config.toml
encoder_moe = "expert_choice"
encoder_experts_per_token = 2
encoder_wave_strides = [5, 2, 2, 2, 2, 2]
fusion_encoder_qk_norm = true
warmup_steps = 690
Rows from expert 28 of block 3 of the audio encoder, named by matrix and row number. Rows with one number belong to one neuron. Each number is 50 + 12 x the weight over its row's rms, rounded and kept within 0 to 99. All counts start at 0. After the name is the row's rms in percent of the matrix's.
# up: expert up (encoder.blocks.3.mlp.up, 32x80x160), inputs 0-159
# down: expert down (encoder.blocks.3.mlp.down, 32x160x80, transposed), outputs 0-159
up.57 112:46 48 52 39 50 40 37 43 41 43 81 57 45 48 43 25 40 49 70 47 47 56 47 48 30 41 53 51 38 47 46 26 43 55 37 37 37 46 43 27 49 47 52 48 59 24 40 30 50 50 48 66 48 48 42 38 41 66 52 28 62 43 60 56 35 49 45 41 63 43 45 70 49 34 33 41 42 47 49 47 44 61 69 26 50 64 47 27 44 33 52 35 51 32 55 47 44 45 42 38 39 63 48 31 64 46 25 37 57 44 28 36 46 42 42 31 44 77 56 28 57 44 46 60 31 38 48 45 42 60 48 50 28 43 74 28 46 30 64 52 49 33 58 46 49 60 60 53 24 55 57 52 50 38 43 42 48 25 26 58
down.57 113:64 57 57 48 61 45 46 54 56 44 83 49 61 58 49 32 49 61 62 62 52 59 50 56 59 59 45 65 66 57 45 59 61 55 62 39 47 51 55 56 53 52 51 60 54 53 72 55 50 47 61 65 17 64 53 55 45 42 40 42 50 31 64 53 36 58 55 39 62 63 53 71 51 65 50 63 41 63 57 47 59 49 42 52 62 75 31 51 57 55 47 53 46 54 64 75 57 60 44 70 55 52 53 45 58 44 55 60 67 63 54 61 49 56 54 54 54 61 60 53 48 58 64 70 69 66 64 53 48 93 54 67 52 59 91 33 47 55 67 65 57 63 53 55 61 63 29 63 56 85 70 60 43 50 57 50 46 53 54 75
up.58 097:46 49 52 40 49 39 38 41 43 45 78 57 46 49 41 31 40 49 68 49 46 56 48 50 30 43 50 52 40 49 44 27 46 55 38 37 36 46 42 29 43 49 54 49 60 21 41 29 51 51 50 68 49 49 42 36 43 68 63 28 63 43 61 55 40 50 46 41 65 46 47 72 51 38 33 44 41 45 51 51 45 58 65 25 51 67 51 26 43 31 50 33 50 33 55 48 43 47 44 39 40 64 48 33 65 47 25 36 58 47 27 37 44 43 41 30 46 76 57 29 65 45 46 61 35 40 48 47 40 61 46 51 26 45 74 33 47 28 67 53 49 30 59 47 50 60 62 53 27 55 58 50 54 39 43 40 53 23 24 59
down.58 093:64 56 57 47 60 44 44 54 54 37 89 44 60 59 49 29 50 61 63 61 53 60 52 53 59 61 45 61 64 57 47 58 55 51 60 37 47 49 53 55 51 51 49 61 57 53 71 52 43 52 61 67 16 62 52 55 45 44 37 41 50 30 60 51 34 59 56 40 59 62 48 79 49 63 51 63 39 64 54 43 58 51 42 52 61 72 29 52 59 55 48 49 46 55 60 70 57 57 38 70 54 54 51 42 57 41 56 59 66 63 55 58 48 53 52 54 49 65 58 51 46 56 60 67 70 62 64 54 45 93 52 66 51 60 94 30 44 54 65 62 56 63 52 54 59 61 31 59 55 82 68 64 37 51 56 51 47 52 54 75
up.59 107:49 53 56 42 49 41 36 46 45 43 81 58 47 51 45 29 40 49 69 52 47 52 46 53 34 45 47 55 45 52 46 32 48 54 39 36 38 50 44 29 44 48 51 52 59 22 48 34 51 48 52 67 43 53 42 38 38 65 56 26 63 37 61 52 39 54 45 40 62 49 48 77 54 38 30 46 43 48 53 49 47 52 67 24 50 67 46 25 46 30 48 39 55 32 60 52 49 48 44 47 43 65 50 30 63 46 24 41 62 44 26 41 47 46 39 27 46 82 56 32 60 45 50 61 38 46 51 49 43 68 44 55 23 47 76 31 45 32 66 56 49 33 62 45 54 59 56 53 29 58 58 51 53 38 46 44 50 21 23 67
down.59 119:63 57 61 47 59 44 44 56 53 38 87 41 59 62 50 31 52 62 60 59 57 60 54 55 58 64 45 63 66 53 50 59 55 49 60 37 44 52 52 57 51 56 47 64 52 56 71 52 41 48 56 65 14 61 54 56 49 45 39 42 47 32 57 49 35 58 56 45 56 63 47 77 47 65 53 63 45 62 57 42 59 51 41 55 61 69 26 54 64 55 49 47 46 59 63 70 56 56 42 71 53 52 55 44 52 41 60 57 68 63 59 58 52 52 52 55 49 61 55 49 46 57 59 67 70 62 69 55 43 96 51 67 50 59 89 32 46 56 62 66 53 61 51 57 61 59 29 57 56 82 69 64 37 54 57 55 50 53 55 74
up.60 103:46 48 53 39 50 40 36 43 42 45 83 56 45 48 42 21 40 49 72 47 47 55 48 48 31 42 52 52 39 47 46 28 43 55 40 37 36 47 43 27 50 47 52 48 60 25 42 31 48 50 47 66 46 47 43 37 41 65 49 26 62 42 62 56 33 49 45 41 63 44 45 71 47 36 33 42 42 47 50 46 44 60 68 26 52 62 45 27 45 33 53 36 50 31 56 47 44 46 42 41 41 62 49 30 63 47 24 40 57 45 28 37 46 42 42 30 43 79 56 27 53 45 47 61 33 38 49 46 42 61 47 50 28 43 74 25 46 30 64 52 49 35 57 46 48 60 57 53 24 55 58 52 48 38 44 42 49 25 26 58
down.60 101:62 58 56 45 62 41 45 53 56 45 80 49 61 57 48 34 49 57 61 62 51 59 48 56 56 60 44 65 66 58 42 58 62 52 60 38 48 50 56 56 54 52 52 60 55 53 71 56 51 47 61 66 16 62 51 54 42 41 41 42 50 31 65 55 38 58 51 35 61 63 54 68 53 65 50 63 40 61 58 49 58 48 44 52 59 75 28 51 56 53 45 55 49 53 65 77 55 61 46 70 55 52 54 44 57 45 55 59 67 59 54 62 48 57 50 54 56 60 63 53 49 58 66 72 66 67 66 52 50 93 55 67 52 60 88 35 47 55 66 67 59 62 56 55 62 66 29 65 54 87 71 57 45 48 54 48 44 53 54 77
up.61 100:48 50 51 40 53 40 35 45 45 46 87 59 47 48 43 20 40 48 73 49 44 51 48 51 36 42 50 54 43 51 45 33 47 57 41 34 41 48 47 29 51 44 52 48 64 27 45 36 51 51 50 69 43 50 40 38 37 64 45 23 62 38 67 55 32 51 45 36 63 47 49 69 51 38 32 45 41 48 50 48 46 54 65 25 51 69 47 26 43 34 48 40 51 31 56 52 47 48 42 46 44 64 47 29 66 47 25 45 58 44 29 41 42 47 40 30 46 81 58 33 50 44 50 65 36 44 47 46 42 64 47 51 28 46 78 24 43 35 68 53 50 41 60 45 50 64 56 55 29 59 61 49 51 39 43 42 46 27 27 62
down.61 101:62 58 59 44 62 40 42 52 53 36 82 38 59 62 46 31 52 56 62 60 58 60 51 52 58 64 43 60 65 56 49 61 55 42 59 34 44 49 55 55 57 54 49 65 53 58 71 55 43 50 58 68 13 61 52 57 46 43 40 44 48 30 59 55 35 59 51 40 49 64 49 65 50 63 54 63 42 62 55 43 57 48 43 56 57 63 19 54 65 56 46 50 49 58 62 72 54 59 39 71 55 54 55 42 50 40 60 57 64 59 59 59 51 55 47 57 50 57 59 51 46 56 61 71 69 63 71 55 47 94 55 69 53 61 77 32 44 58 54 66 57 62 55 54 61 64 30 61 54 85 71 64 37 52 56 54 45 55 59 78
up.62 101:46 50 53 41 48 39 37 42 42 43 74 57 46 50 42 34 40 51 66 49 47 56 47 50 32 44 49 52 44 49 46 27 45 55 36 37 37 48 41 31 40 50 53 50 59 20 41 27 50 51 50 68 50 50 44 36 44 69 68 29 63 43 59 55 44 52 48 43 65 45 45 73 51 43 32 44 42 44 52 50 45 57 64 25 50 66 51 26 44 30 51 31 53 33 56 47 44 45 44 42 39 64 49 33 65 46 26 35 60 47 26 36 46 41 41 29 43 75 56 30 71 46 44 60 40 39 50 50 40 62 45 53 25 45 74 35 46 27 67 54 48 27 60 46 52 59 62 51 31 55 57 51 53 39 43 42 54 22 23 60
down.62 097:64 53 56 47 59 44 48 55 54 43 87 49 60 57 50 31 51 65 61 62 51 61 54 54 58 59 46 64 65 56 43 58 60 57 63 41 47 49 53 56 48 51 50 58 55 53 72 55 46 49 60 63 16 63 52 57 47 42 40 42 47 33 61 49 36 57 57 42 65 63 50 79 46 65 52 63 41 63 54 46 60 52 38 52 65 76 34 52 54 57 50 51 42 56 62 72 57 58 41 71 53 50 50 47 60 42 56 60 68 68 55 60 48 54 57 55 52 64 57 50 49 57 61 66 70 65 60 53 44 92 52 64 51 58 99 32 47 55 71 60 56 64 49 57 58 60 29 60 55 81 68 62 40 53 56 48 49 52 53 72
up.63 102:46 47 52 39 51 40 36 43 42 45 84 56 45 48 42 21 40 49 72 47 47 55 48 49 31 42 52 52 40 47 46 28 43 55 40 36 36 47 43 27 51 47 52 48 60 25 42 31 48 50 47 66 46 47 43 37 41 65 48 26 62 42 62 56 33 49 45 41 63 44 45 71 47 36 33 42 42 47 50 47 44 60 68 27 52 63 45 27 45 33 53 36 50 31 56 48 43 46 42 41 41 62 48 30 63 47 24 40 57 45 29 37 45 42 42 30 44 78 56 28 53 46 47 61 33 38 49 46 42 61 47 49 28 43 74 25 46 30 64 52 49 35 57 46 48 61 57 53 25 56 58 52 49 38 43 42 49 25 26 58
down.63 099:63 58 57 44 62 41 44 53 56 44 80 48 61 57 47 34 49 56 61 62 51 60 48 56 56 60 44 64 66 58 42 59 62 52 60 37 48 50 56 56 54 52 52 60 54 54 71 56 51 47 61 66 15 62 51 55 42 41 41 42 50 31 65 56 38 58 51 35 60 63 53 68 53 65 50 63 40 62 57 48 58 48 44 52 59 74 28 51 57 53 45 55 49 53 65 77 55 61 46 70 55 52 54 43 56 45 55 59 67 59 54 62 48 56 49 55 56 60 63 53 49 57 66 73 66 67 66 52 50 93 56 67 52 60 88 35 47 56 65 67 59 63 57 55 61 66 29 65 53 87 72 58 44 48 55 48 44 54 55 78
up.64 107:46 47 52 39 50 40 36 43 42 44 83 56 46 48 43 22 40 49 72 47 47 55 48 48 31 41 53 52 39 47 46 28 43 55 39 36 37 47 43 27 51 47 52 48 60 25 42 31 49 50 47 66 46 47 42 37 41 66 49 27 62 42 62 56 33 49 45 41 63 43 45 70 48 35 33 42 42 47 49 47 44 60 68 27 51 63 46 27 45 34 53 36 50 32 55 47 44 46 42 40 40 63 48 30 63 46 24 39 57 45 29 37 45 42 42 31 44 78 56 28 53 45 47 61 32 39 48 46 42 61 47 49 28 43 74 25 46 30 64 52 49 35 57 46 48 61 58 53 24 56 58 52 49 38 44 42 48 25 26 58
down.64 107:63 58 57 46 61 42 45 53 57 44 81 48 61 58 48 33 49 58 61 62 51 60 49 56 58 60 45 65 66 58 43 59 61 53 61 38 48 50 56 56 54 52 52 60 54 54 71 56 51 47 61 66 16 63 52 54 43 42 41 42 50 31 65 55 37 58 52 37 61 63 53 69 53 65 50 63 40 62 57 48 58 48 43 52 60 74 29 51 57 54 46 55 48 53 64 76 56 60 45 70 55 52 54 44 57 45 55 60 66 61 54 62 48 56 51 54 55 61 62 54 48 58 65 72 67 67 65 52 49 93 55 67 52 60 89 34 46 55 65 66 58 62 55 54 62 65 29 64 55 87 71 58 44 49 55 48 44 53 54 77
up.65 110:46 48 52 39 50 40 36 43 42 44 82 56 46 48 43 24 40 49 71 47 47 55 47 48 30 41 53 52 38 48 46 27 43 55 38 37 37 46 43 27 50 47 52 48 59 24 41 31 49 50 48 66 47 48 42 38 41 66 51 27 62 42 61 56 34 49 45 41 63 43 45 71 48 34 33 42 42 47 49 47 44 61 69 27 51 63 47 27 45 33 52 36 51 32 55 47 44 46 42 39 40 63 48 31 63 46 25 38 57 45 28 36 46 42 42 31 44 78 56 28 55 44 46 61 31 39 49 46 42 61 47 50 28 43 74 27 46 30 64 52 49 34 58 46 49 60 59 53 24 55 57 52 50 38 43 42 48 25 26 58
down.65 110:64 57 57 47 61 44 45 54 56 44 82 48 61 58 48 33 49 60 61 62 52 59 50 56 58 60 45 65 66 58 44 59 61 54 61 38 48 50 55 56 53 52 51 60 55 53 72 55 50 47 61 65 16 63 52 55 44 42 40 42 50 31 64 54 37 58 53 38 62 63 53 71 52 65 50 63 41 62 57 48 58 49 42 52 61 75 30 51 57 54 46 54 47 53 64 75 56 60 45 70 55 52 53 44 57 44 55 60 67 62 54 61 49 56 52 54 55 61 61 53 48 58 65 71 68 66 65 53 48 93 54 67 52 60 91 33 47 55 66 66 57 62 54 55 61 64 29 64 56 86 70 59 43 49 56 49 45 53 54 76
up.66 100:47 50 52 40 50 39 36 42 43 44 81 58 47 49 41 29 41 50 70 50 45 55 47 52 33 43 48 55 45 51 44 29 47 56 38 35 39 48 44 31 42 48 54 49 62 23 43 31 52 52 51 71 47 51 42 36 42 67 63 28 64 41 64 56 39 51 47 40 66 47 48 73 52 42 32 45 40 46 52 51 45 55 65 25 50 70 50 27 42 31 49 35 51 33 57 51 44 47 43 44 41 64 48 31 66 46 26 37 60 46 27 39 43 44 41 30 46 76 58 34 65 46 47 64 38 42 49 48 41 65 46 53 26 46 76 31 46 30 69 55 50 32 61 46 52 62 61 54 31 59 60 49 55 40 42 41 53 24 25 62
down.66 097:64 55 57 47 60 44 46 55 54 39 87 43 60 59 49 30 51 63 62 61 54 60 54 53 58 61 45 62 65 56 46 59 56 52 62 38 46 49 53 57 52 52 48 60 55 54 72 53 44 51 60 65 13 63 53 57 47 43 38 42 47 31 59 50 35 59 56 42 58 63 48 78 47 65 53 63 40 64 54 43 60 50 40 53 63 71 29 52 58 57 49 49 44 57 61 70 57 57 38 71 54 52 51 45 56 41 57 60 67 66 56 59 49 53 54 55 49 63 56 50 47 57 60 67 71 63 63 54 44 93 53 65 51 60 92 32 44 56 65 62 55 64 50 55 59 60 29 59 55 82 69 64 37 52 57 51 48 52 55 75
up.67 106:46 47 52 39 50 40 36 43 42 44 83 56 46 48 43 22 40 49 72 47 47 55 48 48 30 42 53 52 39 47 46 28 43 55 39 37 36 47 43 27 51 47 52 48 60 25 42 31 49 50 47 66 46 47 42 37 41 65 49 27 62 42 61 56 33 49 45 41 63 43 45 70 48 35 33 42 42 47 49 47 44 60 68 26 51 63 46 27 45 34 53 36 50 32 55 47 44 46 42 40 40 63 48 30 63 46 24 39 57 45 29 36 46 42 42 30 43 78 56 28 53 45 47 61 32 38 49 46 42 61 47 49 28 43 74 25 46 30 64 52 49 35 57 46 48 61 58 53 24 55 58 52 49 38 44 42 48 25 26 58
down.67 105:63 58 56 45 61 42 45 53 56 44 81 49 61 57 48 34 49 58 61 62 51 59 49 56 57 60 44 65 66 58 43 59 62 53 61 38 48 50 56 56 54 52 52 60 55 53 71 56 51 47 61 66 16 63 52 54 43 42 41 42 50 31 65 55 37 58 52 36 61 63 53 69 53 65 50 63 40 62 57 49 58 48 43 52 60 75 29 51 57 53 46 55 48 53 64 77 56 61 46 70 55 52 54 44 57 45 55 59 67 60 54 62 48 56 51 54 56 61 62 53 49 58 66 72 67 67 65 52 50 93 55 67 52 60 89 34 47 55 66 67 58 62 56 55 62 66 29 64 54 87 71 58 44 49 55 48 44 53 54 77
up.68 107:46 47 52 39 50 40 36 43 42 44 83 56 46 48 43 22 40 49 72 47 47 55 48 48 31 41 53 52 39 47 46 28 43 55 39 37 37 47 43 27 51 47 52 48 60 25 42 31 49 50 47 66 46 47 42 37 41 65 49 27 62 42 62 56 33 49 45 41 63 43 45 70 48 35 33 42 42 47 49 47 44 60 68 27 51 63 46 27 45 34 53 36 50 32 55 47 44 46 42 40 40 63 48 30 63 46 25 39 57 45 29 36 46 42 42 31 44 78 56 28 53 45 47 61 32 38 48 46 42 61 47 49 28 43 74 25 46 30 64 52 49 35 57 46 48 61 58 53 24 55 58 52 49 38 44 42 48 25 26 58
down.68 107:63 57 57 46 61 42 45 53 57 44 81 48 61 58 48 33 49 58 61 62 51 60 49 56 58 60 45 65 66 58 43 59 62 53 61 38 48 50 56 56 54 52 52 60 54 54 71 56 51 47 61 66 16 63 52 55 43 42 41 42 50 31 65 55 37 58 52 37 61 63 53 69 53 65 50 63 40 62 57 48 58 48 43 52 60 75 29 51 57 54 46 55 48 53 64 76 56 60 45 70 55 52 54 44 57 45 55 60 67 61 54 62 48 56 51 54 55 61 62 53 48 58 65 72 67 67 65 52 49 93 55 67 52 60 89 34 47 55 66 66 58 62 55 54 62 65 29 64 55 87 71 58 44 49 55 48 44 53 54 77
up.69 090:42 45 47 54 47 56 65 56 51 53 19 40 45 44 62 76 61 46 30 39 59 47 44 42 58 48 60 36 46 40 54 57 41 38 48 65 62 48 54 67 54 54 46 42 30 69 41 62 47 51 43 30 63 40 56 62 56 34 57 72 37 67 26 52 69 40 47 62 31 42 49 26 47 52 65 45 64 49 42 54 45 51 42 68 36 27 51 67 61 63 54 62 57 63 39 34 53 47 56 40 49 33 53 69 30 52 68 45 36 44 65 51 61 48 57 66 50 26 42 66 50 50 45 33 52 47 52 46 66 30 61 38 67 49 21 73 53 65 27 40 51 58 41 45 45 36 56 40 66 31 33 44 52 58 50 60 44 68 68 31
down.69 083:48 42 40 65 34 69 63 51 50 56 21 56 41 40 54 69 54 52 37 49 42 40 55 46 55 36 55 43 45 49 56 52 45 59 50 68 59 50 41 49 34 44 47 38 48 48 37 50 54 54 51 32 87 50 51 48 58 52 66 58 46 68 35 38 66 47 61 67 52 44 47 42 46 44 50 46 55 42 42 53 47 45 45 48 48 37 89 50 33 54 53 51 43 49 35 27 53 38 49 42 54 48 41 61 53 50 46 54 36 50 47 48 49 43 60 43 44 43 33 58 59 47 31 23 46 40 22 46 48 08 40 32 46 45 29 68 50 48 49 28 38 41 39 41 38 28 64 35 57 10 26 40 53 57 48 47 60 45 43 22
up.70 096:47 50 52 40 50 38 37 41 43 45 80 59 46 49 40 30 41 50 69 50 46 55 47 52 34 44 47 55 46 51 44 30 48 56 39 35 39 48 44 31 41 49 55 49 62 23 43 30 52 51 51 71 47 51 43 36 43 68 65 28 63 41 64 56 40 51 48 40 67 47 48 74 52 43 32 45 40 45 53 51 45 55 64 26 50 70 51 27 42 31 49 35 51 33 57 51 43 48 44 45 41 64 49 31 66 47 27 37 60 47 27 39 43 44 41 30 47 76 59 34 68 47 47 64 40 42 49 48 41 65 46 53 26 46 77 32 47 30 69 55 50 31 61 46 52 62 61 54 32 59 60 49 56 40 42 40 54 24 24 62
down.70 093:64 55 57 46 60 43 46 55 54 39 87 44 59 58 49 30 51 63 62 61 53 60 54 53 58 62 45 62 65 56 46 59 56 52 62 38 46 48 53 56 52 52 48 60 55 54 72 53 44 51 60 65 12 63 53 57 47 42 38 42 47 31 59 50 35 59 56 42 58 63 48 78 47 64 53 63 39 64 54 43 60 50 39 53 63 71 29 52 58 57 49 49 44 56 62 70 57 57 38 71 54 52 51 45 57 41 57 60 67 66 56 59 49 53 54 55 49 63 56 50 47 57 60 67 70 63 63 53 44 93 53 65 51 60 92 32 44 56 65 61 55 64 50 55 58 60 29 59 55 82 69 64 37 52 57 51 48 52 55 75
up.71 110:46 48 52 39 50 40 36 43 42 44 82 56 46 48 43 23 40 49 71 47 47 55 47 48 30 41 53 52 38 47 46 27 43 55 38 37 37 46 43 27 50 47 52 48 59 25 41 31 49 50 48 66 47 48 42 38 41 66 50 27 62 42 61 56 34 49 45 41 63 43 45 70 48 34 34 41 42 47 49 47 44 61 69 27 51 63 46 27 45 34 52 36 50 32 55 47 44 46 42 39 40 63 48 31 63 46 25 38 57 45 28 36 46 42 42 31 44 78 56 28 55 45 46 61 31 39 48 45 42 61 47 50 27 43 74 26 46 30 64 52 49 34 58 46 48 60 59 53 24 55 57 52 50 38 44 42 48 25 26 58
down.71 111:64 57 57 47 61 44 45 54 57 44 82 49 61 58 48 33 49 59 61 62 52 59 49 56 59 60 45 65 66 58 44 59 62 54 61 38 48 50 56 56 53 52 52 60 54 53 71 56 50 47 61 65 16 63 53 55 44 42 40 42 50 31 64 54 37 58 53 38 62 63 53 70 52 65 50 63 41 62 57 48 58 49 42 52 61 75 30 51 57 54 46 54 47 53 64 76 56 60 45 70 55 52 54 44 57 44 55 60 67 62 54 62 49 56 52 54 55 61 61 53 48 58 65 71 68 66 65 53 48 93 54 67 52 60 90 33 47 55 66 66 57 62 54 55 62 64 29 64 56 86 70 59 44 49 56 49 45 53 54 76
up.72 109:46 47 52 39 50 40 36 43 42 44 83 56 46 48 43 22 40 49 72 47 47 55 47 48 30 41 53 52 38 47 46 27 43 55 39 37 37 46 43 27 50 47 52 48 60 25 41 31 49 50 47 66 47 48 42 38 41 66 49 27 62 42 61 56 33 49 45 41 63 43 45 70 48 34 33 41 42 47 49 47 44 61 69 27 51 63 46 27 45 34 53 36 50 32 55 47 44 46 42 39 40 63 48 30 63 46 25 39 57 44 29 36 46 42 42 31 44 78 56 28 54 45 46 61 32 38 48 45 42 61 47 49 28 43 74 26 46 30 64 52 49 35 57 46 48 61 59 53 24 55 57 52 49 38 44 42 48 25 26 58
down.72 110:63 57 57 46 61 43 45 54 57 44 81 49 61 58 48 33 49 59 61 62 51 59 49 56 58 60 45 65 66 58 44 59 62 53 61 38 48 50 56 56 54 52 52 60 54 53 71 56 51 47 61 65 16 63 52 54 44 42 41 42 50 31 65 54 37 58 53 37 62 63 53 70 52 65 50 63 41 62 57 48 58 48 43 51 61 75 29 51 57 54 46 55 48 53 64 76 56 60 45 70 55 52 54 44 57 45 55 60 67 61 54 62 49 56 52 54 55 61 62 53 48 58 65 71 68 67 65 52 49 93 55 67 52 60 89 34 47 55 66 66 58 62 55 55 62 65 29 64 55 87 71 59 44 49 55 49 45 53 54 76
up.73 102:46 49 52 40 49 39 37 42 42 44 79 58 46 49 42 29 41 50 69 49 46 56 47 50 32 43 49 53 42 49 45 28 46 55 38 36 37 47 42 30 43 49 53 49 61 22 42 30 51 51 50 69 48 50 43 36 42 68 62 28 64 42 62 55 39 51 47 41 65 46 47 72 51 39 32 44 41 46 52 50 45 57 65 25 51 68 50 26 43 31 50 33 51 33 56 49 44 46 44 41 40 64 48 32 65 46 26 36 59 47 27 37 44 43 41 29 45 76 57 31 65 45 46 62 37 41 49 48 41 63 46 52 26 45 74 31 46 29 68 54 49 30 60 46 51 61 62 53 29 57 59 50 54 39 42 41 52 23 24 60
down.73 100:64 55 57 47 60 45 45 55 54 38 88 45 60 58 49 30 51 63 62 61 53 60 53 54 59 61 46 62 65 56 46 59 56 53 61 38 47 49 53 56 50 51 49 60 56 54 71 53 44 51 61 66 15 63 53 56 47 44 39 41 48 31 59 50 35 59 57 42 60 63 48 80 48 64 52 63 40 64 54 43 59 51 40 53 62 72 31 52 58 56 49 49 45 56 60 70 57 57 38 71 54 53 51 44 57 41 57 60 67 65 56 59 48 53 54 54 49 64 57 51 47 56 59 67 71 63 63 54 44 93 52 65 50 60 95 31 44 55 66 62 55 63 51 55 59 60 30 59 56 81 68 64 37 53 57 51 48 52 54 75
up.74 100:46 48 52 39 49 39 38 41 42 45 78 56 46 49 41 30 40 49 68 48 46 56 48 49 29 43 51 51 39 48 44 26 45 54 38 38 36 46 42 28 45 49 53 48 60 22 40 29 51 51 49 67 50 49 42 36 43 68 61 28 63 43 60 55 40 50 45 41 64 45 47 71 50 37 33 43 41 45 51 50 44 58 66 26 50 66 50 26 43 31 51 33 50 33 54 47 43 47 44 38 39 64 48 33 64 47 25 36 57 46 27 36 44 42 41 30 46 76 57 28 63 44 46 60 34 40 48 47 40 60 46 51 26 44 72 32 47 28 66 52 49 30 59 47 50 59 62 53 26 54 57 50 54 39 43 40 52 23 24 58
down.74 095:64 57 57 47 60 44 44 54 54 38 89 45 60 59 48 29 50 61 63 61 53 60 52 53 59 60 45 62 64 57 47 58 55 52 60 36 47 49 53 54 51 51 49 61 57 53 70 52 43 51 61 67 16 62 52 55 45 45 38 40 50 30 61 51 34 59 56 40 60 62 48 79 49 63 50 63 39 65 54 43 58 51 42 52 60 72 29 51 60 55 47 49 47 55 60 70 57 57 38 70 54 54 51 42 57 41 56 59 66 63 55 58 47 54 52 54 49 65 58 52 46 56 60 68 70 62 65 54 45 93 52 66 50 61 95 30 44 54 65 63 56 62 52 54 59 62 31 60 55 82 68 63 38 51 56 51 46 52 54 75
up.75 108:46 47 52 39 50 40 36 43 42 44 83 56 46 48 43 22 40 49 72 47 47 55 48 48 30 41 53 52 39 47 46 28 43 55 39 37 37 47 43 27 50 47 52 48 60 25 41 31 49 50 47 66 46 47 42 37 41 66 49 27 62 42 62 56 33 49 44 41 63 43 45 70 48 35 33 41 42 47 49 47 44 61 68 27 51 63 46 27 45 34 52 36 50 32 55 47 44 46 42 40 40 63 48 30 63 46 25 39 57 45 29 36 46 42 42 31 44 78 56 28 53 45 46 61 32 39 48 45 42 61 47 49 28 43 74 26 46 30 64 52 49 35 58 46 48 61 58 53 24 56 58 52 49 38 44 42 48 25 26 58
down.75 108:63 57 57 46 61 43 45 54 57 44 82 48 61 58 48 33 49 58 61 62 51 60 49 56 58 60 45 65 66 58 43 59 62 53 61 38 48 50 56 56 54 52 52 60 54 54 71 56 51 47 61 66 16 63 52 55 44 42 40 42 50 31 64 54 37 58 53 37 61 63 53 69 52 65 50 63 40 62 57 48 58 48 43 52 60 74 29 51 57 54 46 54 48 53 64 76 56 60 45 70 55 52 54 44 57 45 55 60 67 61 54 62 49 56 51 54 55 61 62 53 48 58 65 71 68 67 65 52 49 93 55 67 52 60 89 34 47 55 66 66 58 62 55 54 61 65 29 64 55 87 71 59 44 49 55 49 44 53 54 77
up.76 041:33 41 45 46 48 49 64 49 44 56 20 49 35 39 58 75 61 49 35 34 57 51 43 42 60 37 61 36 51 37 46 56 39 44 47 62 67 47 55 67 51 50 51 37 32 70 37 63 51 55 41 32 65 36 57 62 54 36 63 70 40 71 30 57 66 37 49 58 37 39 51 26 43 55 62 38 63 39 41 58 38 54 41 64 34 33 57 64 53 63 58 63 55 60 42 37 46 45 52 45 44 31 52 67 33 55 65 41 39 44 62 50 57 47 59 66 50 29 47 72 58 54 42 38 53 43 48 37 67 30 63 34 66 43 26 71 52 68 33 41 52 61 40 37 44 40 60 41 70 31 33 37 60 56 40 54 43 67 65 29
down.76 039:51 42 41 67 38 70 61 49 47 45 29 45 39 40 52 67 59 51 38 51 46 44 55 41 64 40 53 40 51 51 58 63 39 49 53 63 57 45 41 49 36 44 43 40 50 56 38 53 45 60 56 35 77 52 52 53 60 49 67 58 44 64 31 40 64 50 65 70 44 46 40 54 45 46 54 49 51 47 37 45 46 43 39 55 44 30 83 54 37 60 52 50 41 56 32 25 53 37 36 49 57 49 38 58 50 42 55 56 38 50 56 49 48 42 60 48 35 45 30 64 61 45 29 22 58 39 23 51 45 13 44 30 49 51 34 66 43 55 43 22 38 48 38 35 33 26 61 33 65 11 26 45 42 62 51 49 58 49 50 30
up.77 055:49 54 59 47 46 40 47 42 48 49 59 57 49 55 39 59 44 56 51 53 55 58 48 55 41 51 40 48 59 56 48 39 49 54 47 46 40 54 41 48 24 57 59 54 49 19 52 27 50 46 53 61 53 53 59 38 60 67 99 38 60 48 50 51 70 56 55 51 64 55 47 81 56 66 35 50 48 42 57 54 51 48 49 29 52 60 57 30 47 30 50 30 54 39 59 47 43 47 49 53 45 57 57 44 61 50 33 38 63 54 29 43 56 40 45 31 47 70 53 39 99 63 44 53 62 43 54 54 41 60 43 58 25 50 72 58 48 27 63 59 49 20 55 45 58 50 56 46 48 48 51 53 56 44 45 44 66 23 23 59
down.77 048:60 49 52 39 56 38 47 54 48 43 97 52 57 50 51 28 50 60 62 58 44 63 58 47 48 58 52 58 56 54 39 49 55 59 53 43 49 45 51 47 39 46 49 50 60 44 65 49 40 56 58 63 21 58 42 55 40 50 47 39 51 34 58 43 37 53 53 44 72 57 46 93 45 55 48 60 36 59 48 44 56 59 43 45 62 81 46 47 46 55 49 42 44 53 58 63 54 54 43 65 47 54 42 44 63 43 49 58 70 63 49 53 43 52 52 50 46 71 53 46 57 45 56 61 62 59 49 52 34 88 48 54 46 56 99 30 49 49 80 49 52 63 52 58 47 56 37 53 46 72 65 60 38 53 51 42 53 45 46 70
up.78 112:46 48 52 39 50 40 37 43 41 43 80 57 46 48 43 26 40 49 70 47 47 56 47 48 29 41 53 51 38 48 46 26 44 55 37 37 37 46 43 27 48 48 52 48 59 24 40 30 50 51 48 66 48 48 42 38 41 66 54 28 62 43 60 56 36 50 45 41 63 43 46 71 49 34 33 42 42 47 49 48 44 61 68 26 50 64 48 27 44 33 52 35 51 32 55 47 44 46 42 38 39 64 48 31 64 46 25 37 57 44 28 36 46 42 41 31 44 77 56 28 58 44 46 61 31 39 49 46 42 60 47 50 27 44 74 29 46 29 65 52 49 33 59 46 49 60 61 53 25 55 57 52 51 38 43 42 49 24 25 58
down.78 113:64 56 57 48 60 45 46 55 56 44 84 48 61 59 49 32 49 62 62 62 52 60 51 56 60 60 45 65 66 57 45 59 61 55 62 39 47 50 55 56 52 52 51 60 54 53 72 55 49 48 61 64 16 64 53 55 46 42 39 42 49 31 63 52 36 58 55 40 62 63 52 72 50 65 50 63 41 63 57 47 59 49 41 52 63 75 31 51 57 55 48 53 46 54 63 74 57 59 44 70 55 52 53 45 58 44 55 60 67 64 54 61 49 56 54 54 54 61 60 53 48 58 64 69 70 66 64 53 47 93 53 67 52 59 91 32 46 55 67 65 56 63 53 55 61 63 29 63 56 85 69 61 42 50 57 50 46 53 54 75